python train.py --model="spectrogram enhancement model" --dataset="simulated sounds of rotating machines with and without faults" --train_examples=39062 --gain_aug_db=6 --noise_aug=0.002 --n_mels=64 --hop_length=160 --input="log_mel" --win_length=400 --task="enhancement" --loss="l1" --arch="unet" --norm="groupnorm" --hidden_act="gelu" --weight_standardization=false --pixel_unshuffle=2 --widths=[64, 128, 256] --blocks_per_level=2 --block="sep" --dropout=0.1 --attention=false --upsampling="nearest_conv" --init="trunc_normal_002" --residual_init="zero_last" --optimizer="adamw" --learning_rate=0.0028 --beta1=0.9 --beta2=0.999 --eps=1e-10 --max_steps=7600 --batch_size=256 --epochs=49.8 --lr_schedule="poly" --final_lr_fraction=0.01 --warmup_steps=150 --weight_decay=0.4
Rows from block 3 of a small spectrogram enhancement model, named by matrix and row number. Rows with one number belong to one channel. Each number is 128 + 32 x the weight over its row's rms, rounded and kept within 0 to 255. All counts start at 0. After the name is the row's rms in percent of the matrix's.
After each channel's rows are labels from the 100 clips, of 14848, where the channel reaches its highest value: "top examples" is what is common among them. Only what is clearly more common there than usual is listed. The data: simulated sounds of rotating machines with and without faults. In brackets: how many of the 100, against the usual share in percent.
# convs1: first pointwise conv (model.enc.1.1.convs.1.weight, 128x128x1x1), inputs 0-127
# convs3: second pointwise conv (model.enc.1.1.convs.3.weight, 128x128x1x1, transposed), outputs 0-127

convs1.19 110 [113 143 106 154 163 165 138 116 121 173 128 181 119 139 147 131 110 128 147 151 125 123 106 142 102  72 122 140 132 120 172 135 147 111 148 111 182 126 115 112 131 134 153 132 119 117  53 178  89 175 118 105  93  83 136  30 144 164 145 123  98 126 159 134 114 127  72 172 128  78 119 213  58 133 111 148 136 167 113  96 111 123  87 103 127 195 124  94  86 125  54 117  73 147  88  62 134 181 132 120 146 141 222  98 115 134 122 135 124 114 176 144  68 121 131 160 110  85 122 158 107 131 128 147 119 131 182  85]
convs3.19 155 [145 125 190 115 110 142 114 127 146 214 136 107 118 167 118 139 142 147 168 148  71 164 144 140  97 168  95 154  61 144 156 111 155 119 115 147 115 164 123 112 102 120  59 155 136  90  92  76 194 114  91  93 125 153 123  87 137 102 113  80 120 125 159 113 116  97 101 131 152 146 155 135  81 192 123 193 181 186 130 183 116 100 115  85 166 124 121 150 117  77 140 121  91  88 123  99 106 194  80 129 131  98  74 109  75 158 143 145 130 115 198 152 116 143 171 124 134 124 173 118 182 110 121 132 140 174  73 141]
top examples: thin (high-pass) (53 vs 12.4); pump (36 vs 12.8); conveyor (34 vs 12.4)

convs1.113 121 [126 130 150 127 159 138  94 126 149 255 121 155 155 109 112 165  99 120 167 168 172 104 111 169 147 110 139 117 138 134 137 133 156  74 149 134 104 101 112 127 147  88 129 138 112 131 161 142  79 124 140 109 113 161 158 109  86 148  82 132  85 138 121 135 159 160 185  90  71 127 180  86 121 117 148 137  21 111  89 140 113 158 111 120 159 164 103 121 145 108 145 128 109 124 134 105  73 152 190 113 100 129 176 155 132 116  84 138  96  84 196 101  90 122 129 106  63 173 128 192  86 134 149 153 162 120 138 163]
convs3.113 164 [ 82 117 118 123 103 155 115 125  88 115 127  92 176  72  93 127 199 104  81 107 133 104 176 103 136 130 130 139 136 147 103 167 176 136 170 131  79 184 140 128 161  68 189 155 172  47  84 131 103 110 118 160 127 138  94 129 114 146 165 129 124 131 168 158 154 107 144 183 175 112 181 167 141  86 155  90 156 116 111 134 174 155 189 146 162 133 140 134 151 138 129 135 189  92  99 164 103 175  89 105 167 130 152 188 131 108 121 101 119 155 102 127 144 209 150 174  87  85 131 158 160 151 149 148 167 162  99 111]
top examples: compressor (64 vs 12.1)

convs1.120 101 [130 151  97 161 148 121 129 141 125 102 104 107 173 147 155 146  94 153  90 110 102 108 119  47 142  88 117 128 135 118 177  79 139 151 107  73 123 155  84 120 101  20  89 134  85  80  50 160 113 179 128 105 110  98 119  99  83 135 139 127 116 147 147 125 106 100  77 165 105 110 170 126 119 130 140 151 133 137 110 113 124 142 108 120 127 197 133 108 145  15 152 133 121 141 133 129 102 100  45 141  96 107 169 111 113 136 137 123  79 165 164 159 124 155 125 137  85  77 149  41 119 133 143 113 106 121 168 156]
convs3.120 129 [ 48 124 123 139 144 163 120 147 134 114 145  77  88 132 128 146 162  97 131 100 109 144 142 138  62 117 147 123 113 146 138 108 150 174 175 111 121 134 178 190 154 125 211 155 156 108 135 140 107 164  80  87 125  91 107 138 170  74 158 122 159 145 135 133 112  94 134 130 135 122 135 193  35 122 175 137  64 152 134  95 144 166 132 160 164  57 120 128 134 127 129 151 116  77 118  88 152 110 155  94 131 158  44 166 122  95  83 113 163 173 192 182 117 150 136 123 102 105 142  91  97 125 123 110 182  95 134 104]
top examples: fan (63 vs 12.5)

convs1.68 092 [121 120  98  94 138 174  75 138 143 180 114  94 104 148 113 161 157  62 106  81 109 144 179 161  58 102 169 152 175 196  72 158 116 151 117 138 116 118 170 149 143 124 168 178 149 118 135 135 149 117  96  93 161  96 131 120 199 108  67 183 155 141 111 120 138 143 158 149 172 122 231  70 108  89 107 103 100 117 122 112  83 161 156 135 124 151  62 120 131 129 107 135 120 132 139 152 160 144 157 136 115 132  83 203 158  94 138 154 104 150  82 116 117 197 133 144 154 127  85 150 129 119 148  86 152 135 136 121]
convs3.68 068 [125  75 133  96 100 131  98 101 100 109 145 116  78 103 104 144  95 180 146 191 140 114 111 146  83 146 159 108 186 144 149 147 104  98 162 150 154 111 111  70 114  69  77 100 169 132 161 121  73 150 179 127 150 126  96 157  87 125 174 170 168 140 114 150 141 201 124 136 117 151 104  76 189 116  70  92  52  80 120  90  95 114 160 139 138 193 120 145 154 103 110 112 129 140 105 143 115  95 122 125 121 161 141 122 152 136 142 180 127  59 147 127 121  80 123 157 103 166 120  88  49 126  88 117 134 134 132 192]
top examples: thin (high-pass) (37 vs 12.4)

convs1.9 096 [135 129  86 133 153 117 103 125 126 130 102 139 110  50  86 154 134  96  64  87 176 154  81 124 151  70 154 116 160 147 157  75 131 150 135  85  94 163 100 127 100 181 158 141 116  94  80 120  93 145 104 112 107 179 119 140  92 161  73 170 170 149  94 210 135 152 162 103  85 146 176 119 126 108 118 105 101 131 154 123 106 145 156 117 104 132  92  92 180 131  63 124 142 119 113 184  59 126 153 159 114 112 199  79 169 125 122  87 151 125 117 134 202 154  84 149 118 160 151  80 115 135 118 172 151 126 122  95]
convs3.9 145 [111 105 134 187 182 148 122 116 138 117 129 137 133 165 139 136 137 109  66 150 148 153 129 168 135 172 118 132 171 174 108 112 162 109 116  84  83 157 101 103 153 173 148 116 144  55 151 137 109 107  73 141 153 123 115 126 109 146 133  84  61 237 140 132 142 124 107 153 170 135 146 223 105 103  96 129 176 164 123  79 136 103 236 148 153 139 115 141 111 129 212 139 120 101 111 138 115  77 135 113 146 147 136 134 140 108 138 126 157 122 131  74 166 172 138  90 134 110 115 139 108 182 153  91  93 155 168 145]
top examples: thin (high-pass) (77 vs 12.4); compressor (42 vs 12.1)

convs1.115 125 [181 106  64 145 116 171 172 108 116 138 128 114  99  72 160 137 111 141  81 141  99 117 109 154 102 118 131 122 119 135  80 120  66 135 110  74 167 136 139 130 119 173 112 118 126 109  24 140 110 159 102 106 119 149 123  55 131 109 124  91 163 142 124 111 119 155 148 136 156 106 146 181  69 126 132 104 137 146 130 101 106  91 172 226 134 207 117 117 100 171 118 137 143 116 171 165 138 147 182  32 127 150 171  93 148 117 132  70 113 154 163 168  83 115 114 123 157  91  69 136 122 105 145 133  99 135 138 140]
convs3.115 104 [129 104 148 162 169 126  99 158 144 113 147  86 119 119 106 153 130 143 151 191 158 158 108 173 133 159 160 128 166 119 107 137  93  91 113 171 171 106 141 141 154 156 117 109 132 184  91 131  88 119 141  68  75 101 133  77  66 183 107 185  78 151 132 119 137 165 205 125 108 144 154  69 163 129 115 149  55 136 137  90 111 107 145 140 116 196 119 144 136 130 103 141 139 187 134 165 134 102  99 191 121 115 201 113 168 125 161 138 151 127 105 113  59 110 115 120 195 176  70 116  79 149 117 150 132 136 105 166]
top examples: compressor (60 vs 12.1)

convs1.67 084 [101  98  97 185 141 158  55 119 120  98 121 114 104 138 122 109  75 104  57 116 103 133 103  98 159 133 158 163 203 190 154 144  67  97 133 122 195 125 149 153 131 141  86 128  74  90  92 131  87 139  51 116 106 107 131 130 128 134  64 175 163 139 109 109 105 157 117 177 101 103 185 214 140 112 150 146 106 153 126 167  82 139 171 147 120 165 118 151 158 112 136 140  81 151 161 157  68 137 158 153 133 136 142 124 113 149 157 167 125 136 173 139 139 144 113 147 142 134 122  47 126 121 127  73 135 104 134  79]
convs3.67 113 [131 118 177 164 122  58 124 127 129 160 141 176 141 164 110 103 114 137 182 211  86 116 152 194 161 112 140 142 139 131 117 143 119 111 140 115 174 161 126 107 151 113 120 137  96 223 103 166 126 172 122 143 147 154 117 110 128 153  85 133 105  91 146  56 138 105 113 135 103 152 157  61 131 137 104 161 123 148  85 125 104 132  87 117 120 211 151 135  75 117 151 129 125 188 134  97  99 111  86 138 137 104 195 119 118 154 161  97  52 123 125  64 157 174 153 110 208 155 157 138  94 162 113 155 103 113 110 128]
top examples: compressor (32 vs 12.1); gearbox (31 vs 12.4)

convs1.27 114 [ 87 145 115 136 135 175 173 113 102 111 144  58 103 167 118 111 164 131 147 145  99 116 126 115 128 135 168  86 110 178  41 129 143 143 124  79 127 104 159  88 132 146 136 151 144 135  69 138 140 123  92 199 147 131 124 141 192  65 146 118 127  77 120  86 158 181 146  77 154 135 132  83  90  84 107 110  41 154 149 129  96 140 148 106 129 168  79 117 134 136 151 111 155 115 114 164 185  80  63  83 125 143 141 135 154 106 131 138 151 163 162 153 161  91 135 172 133 164  74 105 120 126  81 121 177  99 168  76]
convs3.27 147 [125 118 106 177 160 126  98 161 140 113 155 145 116 139 126  99 106 127 172 129 140 143 137 124 167 118 128 121 104 125 143 141 138 116 150  42 129 164  88  93 112 122  31 130 106  78 152 151 140 157 186 145 124 112  98 144 105 127 131  91 172 134 159 131 141 122  24 140 143  94 148 119 231 151 138 121  36 122 111 127 128  42 124 119 135  65 144 145 153  90 125 131  92 118 113 170  83 139  93 128 138 141 164 160 137 138  97 107 141 132 102 221 123  84 133 126 149 151 134  66 106 118 113 119 193 121 134 145]
top examples: thin (high-pass) (42 vs 12.4); fan (41 vs 12.5)

convs1.58 098 [114 141 224  91 156 113 170 113 121 137 164  69  98 124 138 120 129 139 148 109 127 107 166 144 106 158 106 166  91 106 193 139 169 107 139 174  93  63 115  83 108  99  98 139 133 161 103 161 136 143 181 130 124 111 134 114 141 162 154 105 163 150 117 145 127 121 141 130 141 136  22 104 109 157 143 170  45 123 129 158 148  93  72 107 159 105 166 196 102 129 132 117 148 113 128 143 179 120 112  53 119 186 168 128  87 137 112  70 171 117 186 132 108  99 154 181 100 156 100 157 120 121 108 129 136 157  94 158]
convs3.58 104 [102 105  88  84 146 142 121  67 127  96 123 156 149 172 119  82 142 122  76 198 143 132 102  68 123 114 135 102 155 114  82  88  81 169 105 134 126 103 110 132 183 194 178 140 106 123 141 137 136  76 125 135 125 118 138 119 118 125 120  83  82 169  67 159 121 125 179 136 118 107 150 169 111  64  74  66 120  52 139  95 137 165 121 170 130 142 130  98  74 142 174 116 117 106 122 124 134 155 170 109 107 152 104 149 153  60 153 126 153  98 115 104  88 111  70  83 107  75  73  93  88 115 118 126  83 145  91 116]
top examples: piston engine (45 vs 12.6); imbalance (39 vs 13.9)

convs1.1 089 [165 127 112 110 135 121 183 123 112  81 146 128 129 148 128 128 153  87 121 120 104 165 138  58  71 140 178 125 140 168 108 105  66 129  92  28 126 161 156 176 138 130 119 112 105 119 143 115 141  86 115 126 150 106  96 157 111  98 127 117 187 105 134 122 156 142 178 119  92 115 112 179 134  88 125 125 156 101 114 120  54 132 148 137 108 117  67  90 145 145  91 120 197 123 176 123 112  88 134 112 133 128 106  97 131 148 127 133   0 126 125 209 158 127  87 159 160 142 174  80 141 128 154 127 137 138 119 155]
convs3.1 110 [ 86 116  72 155 176 123 137 105 143  66 119 119 125 123 132 106 166 135 150  74 129 150 156  78 146  89 123 108 108 107 125 111 104 152 135  84 187 144 125 163 162 151 123 153  94 141 202 163 139 225  98 140 158  72 127 141 144 138  70  90 215  99 111 111 122  77  82 132 108 180 189 152  77 101  89 116  93  80 137 115 164 159 159 116 132  84 125 128  88 137 116 149 105 116 109 128 118 118 176 103 125 175 112 177 142 114 123 136  96 169 132 191 118 117 122 168 140 167 104 108  70  86 125 136 162 158 138 162]
top examples: turbine (70 vs 12.8)

convs1.29 099 [159  76  86 132 176 106  90 133 184  97 103  80 107 125 136 135 153 175  70 165 115 138 108 147 125  97 131 102 156 108  60 152  99 172 151 103 126 123 133 188 114 167  95  95  99 151 101 132  58 150 103 186  83 189 112 183 126 113 168 155 141  97 139 113 114 144 116 118 127 130  97 131 171 134 102  77  59 135 113 122 133 130 156 117  93 169 149 139 109 184 111 129 214 137 138 156 117 143 123 134 187 167 136 124 194 117 136 110 101 176 143 186 138 106  93 172 135 161  50 127 119 140 149 172 124 132  92 156]
convs3.29 134 [111 106 132  85 114 113 124 139 112 104 110 182 135 117 101 133  45 128 147 119 141 107 150 113 116 128 134 164 148 150  79 112  59 174 112 129  44 126 103 156  90 124 141 169 122 139 123  88 121 123 125 117 188 141 124 120 143 153 150 134 112 126 140 179 136 139 194  95 173 121 121 181  80 102 202 161 123  94 124 161 181 122 162 201 141 108 164 102  45 124 114  71 226 109 113 112 157 117 132 111 143 176  80 144 137 103  88 132  88 178 138  99 142 171 138 132 147 102 126 126 141 143 116  91  91  62 128 108]
top examples: reverberation (72 vs 35); text has "room" (72 vs 35); text has "reverberant" (72 vs 35); pump (63 vs 12.8)

convs1.48 119 [136 128 158 150 168  97 112 132 133 122 116  86 124 129 152  93  78 148  66 122  85 167 126 116 167  73 122  98 148 131 133 125 102 128 126  71 152  82 145  68 132 159 120 164 135  85  98 120 131 158  93 122 144 161 134 134  98 149  98 155 179 101  96 153 161 155 153 135  48 115 182 141  90  95 115 115 139 155 130 114 118  78 144 230 119 213 112  78 145 126 140 142 119 125 132 185 115 121 186  74  91 202 182  61 166 130 164 136  92 156 133 163 134 176 151 114 126 169 123  99 156 124 108 104 146 135  95 144]
convs3.48 122 [165 154 156 146 167 117 100 128 119 150 123 172 161 246 122  85 145 107 153 135 118 134 104 152 122 115 135 103 152 116 150 163 138  72 141 171 159  96 104  69 117 164  75  84 104 165 157 158 129 170 129 150 186 139 139 143 104 124  88 124 103 105 135  43 131 119 159 140  69 133 110 113 175 108 116 118 133 161 134 110 111 123 107 121 117 169 115 133 176 175  91 142 133 204 166 115  97 133 136 163 143 165 157  78 148 168 167 145 164 111 107  99  32  93 115 104 167 156 146 127 160 146 143 156 123 197 146 158]
top examples: fan (73 vs 12.5)

convs1.75 096 [124 138 109 152 118 118 144 139  88 143 144 117 155 113 121 193 129 166 183 117 160 119 141 144  25 169 130 224 141 126 153 129 121 149  94 104 181 149 144  88 156  68  95  99 116 212 124 182 109 142 118  48 100 106 115  70 147 120 154  55 137 165 124 105 171 114  98 142 110 139 127 145 133 148 127 176 124 125 154  72 131 118 135 128 124 126 134 116 132 124 181 119 111 149 140 126 150 142 111  83 136 132 164  73 170 131 137 128 140 157 159 125 148 166 123 105 181  69 161 103 171 103 117 137 148 187 172  58]
convs3.75 012 [136 136  51 147 123 128 149 133 100 101 118 132 116 137 134 117 146  92 136 116 144 120 131 128 159 147 188  83 151 145 122 196 183 140 137 153 134 109 161 121 134  99 114  93 157 145 110 144  95 128 139 117 113 171 110 104 131 122 136 166  80 168 109  99 151 119 145 138 152  97  93 103 116 146  88 155  87 126 138 161  90  54 155 121 162  97 154 110 125 143 143 109  75 136 152 132 116  76 171 108 119 140 123 172 128 130 122 172 108 130 193 251 146 161 125 120 102 128  45   4 137  65  94 137 164  82 140 131]
top examples: reverberation (88 vs 35); text has "room" (88 vs 35); text has "reverberant" (88 vs 35); fan (58 vs 12.5)

convs1.125 077 [ 75 173 174 159 138 109 110 146 114 114 131 135 176  39 113 156 137 140  47  93 117 108 149 111 107 114 108  97 112 132 179 143 150 160 158  44 123 139 164 154 134  98 132 122 164 110  87 125 124 158 142  98 123 136 121  77  85 130 135 119 194 124 119 140 169 109 100 127 135 118 127 155 189 122  85 195 112 124  98 104 130 170 101 140 133 153 112 113 183 129 139 147 163 120 136 171  93  79 131 147  86 119 132 144 120 135 111  69  94 143 101 155 169 179 148 116  27  92 158  56 161 128 106 103 140 196 129 103]
convs3.125 047 [ 88 127 103 152  86 117 127 126 111 155 122 219 122 108 103  92 104 104 109 150 126 107 141 116 111 138 117  95 128 143  92 130  90 147  84 123  91 129 142 115 131 206 119 183 112 148  59 121 146  82 123 194 100 190 115 119  84 155 146  86 135 179  99 187 132 160 105 143 152 108 134 124 143 150 129  97 122  65  94 168 122  78  77 124 154 169 135 106  67  78 159 142 104 103 116  12 130 161 120 115 125  91 126 122  97 146 117 110 134 147 136  64 120  92  90 135 121  62 120  88 160 124 111 133  83 130 119  81]
top examples: fan (82 vs 12.5); speed: slow (62 vs 33.3)

convs1.62 119 [162 144 174 126 128 121 147  90 108 117  86 121 125 106 145 174  83 125 143 125  81 158 107  78  67 127 119 106 157 120 181  47 178 166 110 169 128 126  84  92 126  62 131 108  58 120 136 144 155 129 153 128 130  67 120  79 113 101 136 145 139 124 165 119  82  98 120 153 100  85 183 119  93 155 175 153 115 127 157 114 140 132 112 115 123 145 156 140  59 114 116 145 104 172 157  86 134 148 123  55 163 144 114  92 113 126 129 107  78 115 152 110  34  81 101 145 147  85 177  59  85 142 162 150 118 111 154  97]
convs3.62 104 [136 139 124 117 141  76  97 108 118 148 149  51  76  87  88 161 152 173 118 112 139 164 160 120 188 135 121 131 117 107 108 151 198 165 185 115 100 128 146 142 148  78  78 142 186 124 128  98 165 139 169  88 201 108 121  88 150 130 145 126 135 136 160 171 131 150 116 117 138 111 118 170 157 142 152 133 145 187 154 145 141 148 166 109 144 146 141 123 107  84  47 118 123  90 125 180 101  89 119  82 140 125  92 187 120  82 105  84 124 205 176 201 139 105 161 134 115 136 105 116  86 110 117 150 191 107  98  96]
top examples: piston engine (56 vs 12.6)

convs1.2 093 [148 154 111 119  86 156 181 129 115 157 146  90 167 122 110 147 149 114 120 165 126 134 140 131  54 137 148 130 109 153  65 101 176 152 122 107 128 145 155 139 148 108 120 165 147 182  86  87 150 116 117 156 131 109  93 138 169  79 191 140 148  81 125  91 146 113 118  84 135  57 133 158 105 153 139 111 103  68 150 161  88 114 133  92 139 138  88 102 160 168  93 131 164 134 172  88 175 133  96 122 121 176  99 107 207 120 118 140 149 134  97 118 138 147 116 163 243 104 187  45 114 122 134 153 150 141 180 102]
convs3.2 099 [180 171 170 116 148 114 139 159 147 129  85 118  90 142 151 166 101  70 139 139 105 172 102 103 149 138 111 105  98 105 158 114 124 149 158  98 112 106 155 148 122 162 147  64 148 133 173 111 169  82  73 111 108 132 170 119 125  87 125  77  64 129  82 112  81 140 131 102  85  73  64 170 134 147 114 132 197 205 143 156 137 139 125 133 109  84 110  71 164 198 122  83 140 127 170 162 152 121 111 130 101 141 128  71 135 131 106 103 136 152 200 157 132 136 102 127 123 121 150 171 198 122 157  96 134 100 160  60]
top examples: turbine (70 vs 12.8); text has "speed" (70 vs 42.7)

convs1.124 097 [129 136 119  92 102 120  24 135 129 132 156 123 145 153 162 155 105 106  99 164 102 141 143 135 124  99 145 137 255 178 133 110  94 105 131 103 162 114 124 129 140 120 136 134  66 115 136 124 131 145  53  89 140 133 123 109   2 149 105 191 132 127 129 156 163 138 134  89  45 125 126 163 119 138 120 112 131 147  48 118 109 144 182 141 131 147 102 154 125 133 100 134 128 133 111 156  19 131 142 114 125 126 147  95 134 137  97 128 102 153 133 155 136 145 134 140 109 137  86 163 148 122 130 112 118 157 112  86]
convs3.124 149 [114  98 134 168 177 121 170 116 175 110 128 129 102 110 141 186 105 141 138 129 121 159  92 156 151 209  91 140 174 115 100  90 175 115 129  93  94 128  62  99  71 139 130 100 174  47 177 110 139  87 156 122 114 146 132 120 174 175  98 111  71 185 103 127 123  91  84 101 173  85 124 161 137 104 139  84  71 147 168  87 118 141 103  79 115 171 116 114 124 134 136 111 119 112 111 170 126  46 123  66  97 112 182 164 106  92  82 139 128 110 161 148 155 132 107 125 125 135 149 127  82  89 121  87 100  95 131 157]
top examples: compressor (49 vs 12.1)

convs1.64 092 [100 144  77 111 200 105 100 138 155 115 103 120 134  77 112  46 164  61 128 150 121 104 111 121 131 100 153 129 175 136 140  91  93 129 132 108 158 161 134 135 141 167 151 148  93 132 151 124  51 141  92  87  88 115 137 188 103 116  98 208 184 144 107 171 145 107  60 131  70 126 150 129 115  96 144 134 116 131  79 123 116 132 143 143  79 126 104  72 185 160 102 130 105 160 103 137  94 127 143 219 119 114 165  91 145 144 121  96 145 147 161 148 179 196  97 117 141  97 117 128 130 123  90  92 133 185 124  90]
convs3.64 121 [150 148 115 120 132  88 127 136 151 134 132 160 179 107 154 121 147 108 167  73  85 123 113 156 157  83 133 115 104  86 116 171 103 153 116 180 199 111 155 155 139 144 102 120  92 197  76 112 138 153 143 115 148 146 138  82  91 136  98 168 138 101 116 132 111 135 175 112  95  86 136 106 207 147 161 138 115 114 146 136 112 131  65  82 102 179 117 129 153 157 110 157 114 164 147  43 110 198  88 160  98 107  94 158 121 172 144 123 158 116 108  97 112 132 100  60 183  89 154 126 141 147 139 130 146 159  18 106]
top examples: compressor (45 vs 12.1)

convs1.116 066 [165 148 139 128 104 110 181 122 118 161 153 120 129  77 182 232  98 117 177 144  76 152 132 135 123 140 123 160 107 113 101 135 160 124 141 106  89 149 122 137 131 111 147 141 162 122  84 150 126 124 156 105 142 111  86 170 150 135 157 153 158 100 144 122 129 125 172 123 145  97  88 144 127 111 106 125  82 120  94 138 144 146 123 123 133 158 161 150  78 102  74 137 143 122 178 151 154 163 150  57 124 152 156  90 151 119 133 122   0 112 100 116  35 133 139 122 142 153 100  48 154 138 152  71  87  93  65 141]
convs3.116 020 [115 141 173  85  50 144 135 122 131 130 122 181 134 137 124 118 132  54  99 234 125 162 165 112  55 182 184 141 137 175 122 121  75 130  84 134  95 149 162 118 141  68 172 130 136 110 152 118 150 130 109 153 146 164 124 111 155 156 131 142  73  93 102 133 114  60 245 138 165 121 123 152  87 120 163 143 128 128 104 141 105 131 119 140 194 173 130 108  93 101 123 121  77 110 123  82 165 129  96 120 123 127 143 133 130 133 136 148 103 145 173  65 128 110 134 134 144 134 167 143 161  96 168 175 129 147 111 110]
top examples: piston engine (52 vs 12.6)

convs1.5 082 [133 123 113 106 162 124 188 132 116  63 158 105 131 188 124  97 140 139 118 168 114 168 129  99  82 133 153 144 126 144  77 109  97 115  90  54 123 137 141 176 164  95 132 113  82 131  87 130 127  64 154 125 141  70 113 178 144 128 174 134 181 140 132 142 155 151 145 137  82 133  96 170 110 103 145 130 179 117  93 120  67  92 151  88 130 157  85 140 130 109 111 136 186 125 176  92 179 109 147 100 137 170 120 102 102 127 162 143  33 129 112 215 167 143 110 149 152 133 162  56  86 116 163 106 117 147 107 166]
convs3.5 114 [179 147 185  70  96 116 137 113 120 192 122 130 119 162 120 127 108 153  99 140  74 113 110 160 104 162 119 132 150 144 143 168 127  87  96 144  74 103 132  92 119 110 168 103 159 134  81  97 170  30 150 127 146 184 132  92 161 154 197 140 117 150 145 115 130 184 186 149 110 105  66 132 179 162 125 100 227 191 105 132 122  95 114  86 121 126 134 121 185 130 156  98 142 130 142 143 149 131 133 107 153  86 147  89 103 172 165 147 152 155 142 135 106 120 138 109 101  95 163 175 174 177 163 123 117 142  94  95]
top examples: piston engine (74 vs 12.6)

convs1.46 121 [185 100  70 163 121 174 123 125 144 145 116 110 114 107 184 107 112 170  70  89 119 171 126 159 170 140 134 129 159 166  49 167  78 117 115  52 127 128 131 141 105 144 125 142 143 123 117 127 107 145  87 123 112 198 116 123  98 117  79 150 194 112 100 158 162 115 117  92 180 123 158 174 132 140 133  47 111 143 103  88 119 155 172 158 140 202 105 121 175 142 110 143 125 103 161 195 105 126 162 150 111 135 181 145 174 123 110 171  73 156 186 160 102 168 109 110 141 121  93 163 120 160 101 124 116 112 116 172]
convs3.46 162 [117 119 134 114 133 141 130 124 156 178 144 135 160 102  93 109 173 133 143  93 175 185 132 156 185 144 104 136 136  87  80 129 142 165 142 187 170 109 136 219 127 161 111 145 125 187  60  85 138 115 157  85 114 142 128  51 106 135  99 111 113  75 135  86 130 119 174 100  96  97 179  88 157 159 147 150  86 136 132 149 145  78 105  80 119 177 132 117 116 106 128  99 171 116 148 175 130 195 104 181 125 122  83 146 133 124 119 126 162 166 117 135  83  98 133 163 225 126 115  85 148  88  99 148 156 135 117  97]
top examples: compressor (74 vs 12.1)

convs1.109 104 [108 121 141 127 195 127 154 100 176 116 123 125 143 177 105 151 148 132 106 112  82 131 139 105 141  76 125  86 142 148 161 127 139 128  80 153 110 114 116 120 107  77 114 130  79  87  52 139 105 149  71 141 114  93 146  82 137 173 110 109 113 156 110 157 141 191 202 133 102  75 124 170  58 126  99 112 107 139 203 113  95 130 171 171 151 209 109  94 127 149 180 123 114 127 149  91 149 129 134 184 132 109 197  77 153 119 104 126  63 127 151 142 110 112 141 176 152 170 108 109 100 126 140 119 146  80 182  86]
convs3.109 139 [ 94 132 135 152 155 151 108 140 115 135 119 110 165 163 120 111 130 140 120 186 115 136 139 121 114 126 137 126 140 159 126 117 177 124 161 117  92 176 104 157 177 102  99 148 166  30 132 124 144 138  84 139  79  89 125 127 133  92 132  31 158 144 146  96 117  72  55 140 170 129 173 127  81 114 102 138 173 190 140  98 113  90 155 138 129  67 116 106 150 104 158 125 142  57 132  93 116 103 130 118 136 176 101 147 113 125 122 139 113 164 184 230 106 116 136 117  65 151 115  97 153 130 150  94 188 135 197 126]
top examples: compressor (62 vs 12.1); thin (high-pass) (62 vs 12.4)

convs1.35 072 [126 173 232 131 145 125 132 138 126 113  93 178 155 140 104 105 121 112 105  87  48 139 119  83 128 137  88 106 156 103  91 188 151 155 121 139 112 117 105 147 111 164 146  93 177 111 122 140 150 145 115 144 161 139 108 101 127 166 144 125 165 138 199 146  80 157 146 120 169 148  93 134  91 131 116 151 111  93 180 103 144 137 146 141 149 192 148 156 206 159 158 152 112 137 119 172 111 158 135 124 178 140 214 191 188 134 104  92 188  87  99 114 107 130 116 126 140 142 111  84 160 136 163 153 171 193 114 151]
convs3.35 019 [146 126 138  98 124 143 135  95 175 136 124 153 153 170 147 149 135 142  86 140 123 121 119 190 129 173 122 141 139 101 147 107 148 141 104 104 113 108 129 105 107 101  92 118 158 243 144 116 174  74 181 189 186 141 134 105 117 110 137 101 125 143  95 114 133 142 131 120 109 171 105 131 144 127 108 189 171 158 148 139 127 113 136 129 129 147 130 143  96 107  41 130 145 136 136 155 149 122  61  89 114 130 147  99 138 146 101 165 125 176 147  10 112  80 103 117 141 165 142  92 176  84 140  68 186 147  46 114]
top examples: reverberation (68 vs 35); text has "room" (68 vs 35); text has "reverberant" (68 vs 35)

convs1.37 077 [109 176 230 131 144 122 138 140 128 123  92 182 156 145  97 102 137  95 115  98  57 138 118  89 120 136  98  97 146 106 104 195 158 153 125 135 116 117 106 145 117 165 145  86 181 106 110 139 155 142 121 125 164 136 111  95 136 165 151 129 152 138 203 145  79 155 148 130 164 149  73 122  89 128 110 159 115  92 181 102 141 136 140 145 144 190 142 150 207 157 158 153 102 143 114 168 118 157 130 129 191 120 208 187 181 130  99  82 185  92  95 113 115 135 116 125 132 128 119  99 175 133 160 151 174 196 112 147]
convs3.37 012 [146 119 164  81 168 151 122 115 154 127 132 164 194 181 119 130 181 126  77 141 127 107 141 167 115 156 109 101 133 100 162 142 134 113 131 111 101 126 135  76 115 112 101 127 154 221 137 130 143 125 174 160 130 111 119 131  75 108 112 113 111 126 115 114 114 150 184 125  89 131 123 144 170 110  91 172 194 131 212 147  95 127 166 114  91 159 125 172 116 117  79 134 138 138 113 255 166 165  93  81 125 135 163 102 139 141 118 146 104 141 120  82 100  92 110 115 143 179 150 150 189 116 147  87 154 147  80 111]
top examples: reverberation (62 vs 35); text has "room" (62 vs 35); text has "reverberant" (62 vs 35); fan (41 vs 12.5)

convs1.38 094 [104 159 149 115 195 117 117 112 166 135 130 178 110  79  97 110 202 116 147 102  78 152 111 132  64 120 110 111 145 108  79 161 115 134 104 156  97 156 109 135 101 116 156 120 137 129  46 110 115 119 107 204 138 103 117 165 104 155 145 151 141 130 173 168 137 148 108  59 160 167  63 188  58 169 108 169  80 123 143  78 140 134 124 159 113 185 137 122 163 100  98 127 101 133 103 164 122 132  56 146 149 142 170 151 165 129 122  88 191 105 138 136 149 149  96 150 160  95  83 104  76 119 134 155 154 121 171 122]
convs3.38 122 [118 134 109 144 117 125 132 154 140 110 133 126 151  39 126 141  92  88  98  63 144 112 160 159 180 108  92 143 152 111  71 153 149 178 132 114  91 154 154 191 164 116 187 157 161 125 104 104 127  56  79 132 145 109 146 100  90 144 169  98 141  96 121 164 127 152 179  99 170  98 143 154 141 108 142 127 119 121 120 140 179 157 169 140 118 144  97 105 132 132  84  64 162 121 124 159 115 106 142 140  94 101 110 132 101 105 115  67 139 173 118  87 220 203 130 166 163  71 105 132 154 154 113 117 131  87 186  73]
top examples: thin (high-pass) (35 vs 12.4); fan (33 vs 12.5)